From a checkpoint of a small model that predicts concentration at each pixel.
Model: encoder patch size [4, 4], encoder widths [96, 192].
Training: soap at rate 0.0019, 10100 steps, batches of 128.
Rows from block 7 of the encoder of a small model that predicts concentration at each pixel, named by matrix and row number. Rows with one number within an expert belong to one neuron, the router's apart. Each number is 128 + 32 x the weight over its row's rms, rounded and kept within 0 to 255. All counts start at 0. Numbers have three digits each.
After each expert's rows are labels from the 100 images, of 14976, where the router gives the expert most weight on average: "top examples" is what is common among them. Only what is clearly more common there than usual is listed. The data: reaction-diffusion patterns (Gray-Scott). In brackets: how many of the 100.
# router: router (encoder.blocks.7.mlp.router.weight, 16x192, trained with AdamW), inputs 144-191
# up: expert up (encoder.blocks.7.mlp.up, 16x192x192), inputs 144-191
# down: expert down (encoder.blocks.7.mlp.down, 16x192x192, transposed), outputs 144-191

# expert 3
router.3:128101164119155155080091131078173103165117213188144209115192163159115133075173154133136145117170132133152186131070133129116150139109091133129111
up.0:162147131110136106126150145100133146166143116118067162113195169116095153147141096144179135121170101081165099040159128116185115151157118113109143
down.0:158145123103077132185189140183170075110147139177140156096162127126150124108093167179138193167110117158151144178155087157084119140143189148114186
up.1:148097164069135101140150141089148085105145090143190187114168112133141162119066116131080091099160137096157118035159129110114156129153100124172098
down.1:156157136104112139093170109184157100099198125147148171130110056175171127103172213120102157140103114066174101116155146114077099094149214077161161
up.2:108172092111089191138088177159099159077144182109149106131079120106179065123213137074095177135136144136132116094144157125094084095151162081147123
down.2:081064081100146064161089141087079141112079167118082097141136212070108118142147076123130126120150113107083097116146109092147106181105021141071095
up.3:130114172116131130048143201089153116133093156164177155156145102136089118088120197138191140138122097133121151167134108160135147144114104129090130
down.3:169170158136080175000198103160180106104149081195135147125127061165138146105130155148156139174102125164175138137124131152121177101140202137130163
up.4:172086147084154097106128092126125105129145203167112147144135090140124082115143141166131101115068121123149135206083095100142174189135092105168074
down.4:159163146138090216000184131117165115119149090178123086133162116105119129135143168149117139123116179188171166116128133160125205132157181157149154
up.5:143094085082117140143125062119108104159106093131094132071134047164110095166099105147118142104088121143074109181140155113099073133147062083135077
down.5:116099100146159087247108129106080146169160149079068116145108118146152133174130121092113142083117132130141105166138131092138088122117137053142061
top examples: dark (78)

# expert 7
router.7:137130121151082117111123110092162072140132082127143091150074166177138096117106091117097082143145138124118134187097124076141134138099105179125118
up.0:156122136125145141106113192125076102110152182113107187132114167149184101144153158104171122125110112169108070125094120111083144142138160172099126
down.0:102087086157076101060074086144108116101079127148198070186162150148127135125132191125153118109106125100170117065146198143124082103175134118138146
up.1:107129125098153075166153126168112200135123182135130123100180142112070148056113136162104117108120112104150133101147068124205130144113172109136105
down.1:140132142122168118255112159106170154174132108153145210114167171059114088133160079117149104153127171087083089144104114113171114169072069123164111
up.2:134167140152178120192152125202123160119109136099092149122103043062124168130098170120157124119096168124147095163166057155128095093166153133127144
down.2:122137119115187125255117173142174133156104120167152205104179182090123089120155118131147128125145159063147074155128116112154109144074076128130141
up.3:111102163119106124108097132090120113074147142123097094092103117101148090100138125116048088089132081108115097149182147163155073132148109125163122
down.3:119140189133112159150133116155113091066180164133130165191110109069121118121118116106173179153101131170157067079100102114136113126116097127116207
up.4:117058173124122108097140096143147097171146146146147124071132121175166101073115095142086145092121113124146179095092148137138110153097113202127123
down.4:112127166102123144048119106116084125087165181090065091121081071105112180126078120086126123127097074183111167108075124119098098079149126111085139
up.5:145079169153102090118109139125177109089140172186093063116144170164112069066106084194087128114120148144212188140104130110210133157144130158141073
down.5:157122145130097134048108117124086148122133073128123071139109064094119205135066109107116117143119115188131205097121059165142191103129172153158142
top examples: embossed (98); dark (79); stretched (52)

# expert 13
router.13:171144132105158120148198102172116098177099090175147176173132121192114129119101138143100119168174141142112115080142102111134145103108167160147098
up.0:126062090126074163111104145131117156200089180173169176187124178147133112110095132067185126130112167138163112121118161120076172095103144097138060
down.0:150130157156087071019165130160095039115115070144084114155117084150162160125098127131117136125123120150098117196129088143139170183128136136174149
up.1:161100197108137140114162076118123128122110148171143131148125095119197216141117121099190119105063099118145136130174155158068152115170133139126101
down.1:136145172124100113000181149152101082103149125176098122130108150167140171124124162121133129127126116160135138147113083130138136157140145173118137
up.2:169109118108116066123149166162187125115132129214147138110142163187086074100141055167138127111175124112202140145049135063145143183097145143126146
down.2:148084126142124131221124096081115063067126086130134060107089068143146152136088123115164107141103079131073138137161114168121169091078160141195162
up.3:152136153136130102129115203101102151088100148201072142103147213132141066111102079111083124182105124145144092161104126116128139141128104131125152
down.3:182123092134163173255090109148176138118086034142124064103133057085141152151074133102128107106156113115126185133155129135150184094091141133205157
up.4:086127100099186129119181098094134132165100098121064150201174020131176146097153133075133116155076110152068147087160081156097108088134150134137096
down.4:077136158082165135004178125180094118152141206135126185139110207118141129147118136112118131136149129132145087183072088116125102166147092153140119
up.5:104209106106145176119085143140078106112133183085151085165071118083133192116153130095131165145142133171117115129096098173073114139109174087198146
down.5:103135089158101116098069086123189201104114131103176137111113106102111086149138121147114122126158144064152183086116149115130126081102162110094127
top examples: pastel (57)

# expert 5
router.5:165158121156066098130181089196125088165142048149127126134133109161089179112086141124130124126144156160128047133130117105154115138109137138093161
up.0:113085108121144085168152142132127164110082184117149148133159189100120132104140098175152191145128129170124125155122108114144062149120131163139144
down.0:144180079180122139255156116070128103119130080136128127115135074116093204150105131094068131145069107131095146109094105148130137060149141077191153
up.1:128069115185129153215128095131135157155119182134150158108149165144111053126128106126060100133147153067132149188162117135132151132105095134167096
down.1:206181087150155155204164163103099102116095093145093105120144074162115181174165151063089154161138105146149100170111098087154133105154112114167159
up.2:139123136065056120146129098124154127104141137147126105187093160123114102159187086116114124141085037162111163101121152133084121134099154124109109
down.2:149160179108117082000137141165121152080143154084120143114072156129148094094115079154135102108139102142062165127117090149123115090168160102166092
up.3:107052166127158151215122128090126128147139165170143154101131187140104027178129132143068128107110150137121124121104148142127201149128148159128127
down.3:166169090151163125241137151122116079118099069169116107130147023126099152189162132081082134143123084136146117142127089102122161085141073090170125
up.4:073128076070147205148079127121124161121180176144128136128129098130140127169156186121137155152177141172139096107133126184126106079135176071117180
down.4:071108114154113115131190130171150127073184157135174213148184139103145115086167119189178137120128149085165158088147091136114111156125054162065116
up.5:164209149128143117096140171154139166116064126098116177132095124153154224165110118136142160100160161135126094127082164147182167110104078113127111
down.5:087083148125122158000173072171169130124097132118115168116171128170159091106088157123146163093162125107160134130151180119131080168121098154117142
top examples: embossed (79); stretched (70); feed 0.078 kill 0.061 (37); pastel (34)

# expert 14
router.14:131130146137121080096169081165135152171145100137158059115126159141097160160125176139104096130182168134131099128131089088128166118073142144122075
up.0:126098139139134177095173137144097141105176128173195121123110116194155114198162162101106114156106108169188133132108139112140161156161118130096110
down.0:129072168053073151029150172123130156123076122152155098192153081130178126119103105144142161110126125151155153145143167137135189094123165076142088
up.1:104157151141168127133113157074136137153089141152089120124116236096109163106120117091149132160138162117219111064134120091106138127105118137190125
down.1:106161057204171087165097095126123153173156168120164158057134115140162214106068131119132131092134124172095150061135103111111115099102110132158150
up.2:129072102114186138139060182068131121156144144104121130143165084128181117162151194153150135152168147110138170184124152122139104143133050171211155
down.2:103119112105139160118135169174152144159108152107154143086166135103141156106099075112104091109133137113133103067099118132157140151107124159149111
up.3:129125159126153102134092139111120090140166114141155070151109168119114148115161156120077135139165153094160201113120173056139073200099122105207117
down.3:191160202119158114175090151211061156161154133138120096117141142124130171146133153112120121106110125093129108110156072088185100106169081156147111
up.4:140176132119104103127187045128119164095141181120152081148127220104127100091148113152112128131165069132069076146087118087091150116112140120082202
down.4:115148106124144098187049131075133140134142060124109119111107082140126151138126153104076136171131067142087152189173127109124182114049157140148167
up.5:096113108117128147149143142122142130130092159110129141160163120152187150167084139152147133159113148145091148126197161100184145233136132137120131
down.5:145123109088149135249168175135140096151151156148124131128125172103107075151136167166158108142129141104161138167077072150210154179170127186097108
top examples: embossed (81); stretched (52)

# expert 6
router.6:153126064137173114124180066158104125150110046140130161133122145138107137099091092113137105148163115144127120053157087111153163132077138114097070
up.0:139141118148146100101146133153108163208090083108103121136085179139113092070069072163131131126191124094131156132092074090142157144091096106127182
down.0:130110118122138071055094095147138120183127178099087152088091168118089137172084146138127121171161131137099129236122136154103167121126200130087123
up.1:168074137161073077141166111135128067167145056131178184102113164208111088114082101173148117127112054115111138146131139101103179118116104152107177
down.1:135129098103150154191156115087138085177112079180117162180088106129121161180073165111167139159111089161105124123125122170155141089109191115120153
up.2:133071135113118138168132116091085114179155184097100137134143147126140112100147150098130148131116131136073085173113128171089093092156132146133141
down.2:155139125114103177242173143100148116149129077163152153164141091120147158120162165114117140136120086120161109032123138145130119074115124139160121
up.3:145086127076140091156194141106174140161128134180096164087189067155123082189099155151085101117127145095162182177136119133184177180125089183142143
down.3:144093126080120133255159130110126123198125106165106123120103081083095146154153120115111111121136092137153094104092083087147140109091108167135128
up.4:192096116173119158129090139150159116061181161201187143109114123144127164075121217135160157111118113151163130117122214134163099098130180158177094
down.4:116072129141134143158190158031130135125174122157117121156154098121135157159154109147162103149172136145143091104131171138191147126103095147104114
up.5:141093079066089037089150136182078147161129113139139093111156147155142057135063055109084144139146102141076138103097142113144157117109086144144170
down.5:138095158092129074093111080129147071221108143141102157140084107095093122172070124115098122170155100200102107191077081136129147074105180120134164
top examples: embossed (78); stretched (58)

# expert 2
router.2:143194114133083137119130149171101086171061078099167103137078135170105133151061113120185138108160116069168128100114159080125112101099135136094112
up.0:152149060177051147134175201195085155196194145113130143172092107102160113111071119117124111116086121124122143112154102109115148094141127173205152
down.0:145151146096080130000093105102120141122170161132128159123074075176147117134141121134128125134123152141132141127133165148095158165114203104123147
up.1:141072063123123175142132164125103124065123159095159105150108171131119143181111178123191137093152091092154105145072135123134175126138159121134133
down.1:115139120181111109029089109166089086131118096094122116159103114153128128128181131138138113158099164095100107095177105105215142141117065132181110
up.2:148103151105120168138102040119076146158029120087135153069113101106109087144146154121164122167100085129085114181207123147148160071108165187157128
down.2:091158058118191118185181167110133125130123096113133091140136161115064112122174135108092113134170092123107107139122163104126105068155140086063176
up.3:128160133166135134097118154120178167111108123071108090156095139138089146143116094150162151117148147165144149120147159113115150071135194164135170
down.3:115135157112075129000112119116092135181151158137098103158091096201151115118118131141109123116126118123103121087111179138086149115152114151167137
up.4:126166147148120132090091085130134125121113123166136063165112104147123192146138145150157137073152042103147094132158123114088121103120162147107158
down.4:106134151084067091000139137127133119170148155123128088184121104180154092149087158144088129128153123151108128087115159118080149101144117152165114
up.5:210151162133124126149176092166172125097121133144120179135143133092095147146117202139096114108155142139215119146157134152154170170155132127079095
down.5:150066153081143101255166099137135085116093078155126162114185136142113126106141132136155097142124140104136110117134129135196125119163140143108158
top examples: embossed (99); dark (75)

# expert 15
router.15:171098152159091174059087108040154131120108120176135144137136129160088099071136111120154116126118140103152158132088161123121112170096141095128096
up.0:123116109124126143121132176151117135106076088120146136102086093106079108166119132127119101143139159081107132149177137153145120129131058128081104
down.0:074074125145144129042142074133109110094126146082132178095082162143111127153148128141179124140126168119134130187094198136135100134119188093074166
up.1:130095089211157096125144072101135124139162109115130173177141167127115142119118134150193150147087191141086130217156149120096150123127147092162115
down.1:133163114200183087255066128128119215164129165192082124114164144143128120121145094115064141110103129135113131117150101101149158139120091120124081
up.2:099160128117081097101181107072105140077148151168128111184135156141088120086098168133113122142097072134127139154137073116139166067135122121122093
down.2:147118165121047179000131123133175113110102098146189108140137103129117176120135101146169129189141120163122142135126121175124150136115144157161153
up.3:122092095112163160125089177087103196124157095107136088107129135187130127128116140126155122114105145138123112161128141103097183128139110087102100
down.3:129116092111074170001117127175139077088133090101125052151110074146098135178144105135127120190138088112115128113169122148107160093136117127138130
up.4:129149130067188092146125155155158078135143086116114153156140186141144085176166147138165136160150129189074133101127127119108174134131100122066083
down.4:090114114111207103255101120115125159138110164128067160111132170102137097145136156122103134103102174081138116134101120053144101131138095102090122
up.5:098151170104154096128197106161151122116210172132085067161137137095144150133137192117143114150065067150170123155158114127134141159154133136156153
down.5:134074178147136161241126137109148110151070158122118138123157148087142117129095105114129132093110179134126137110088140098129113130193079175120096
top examples: dark (92)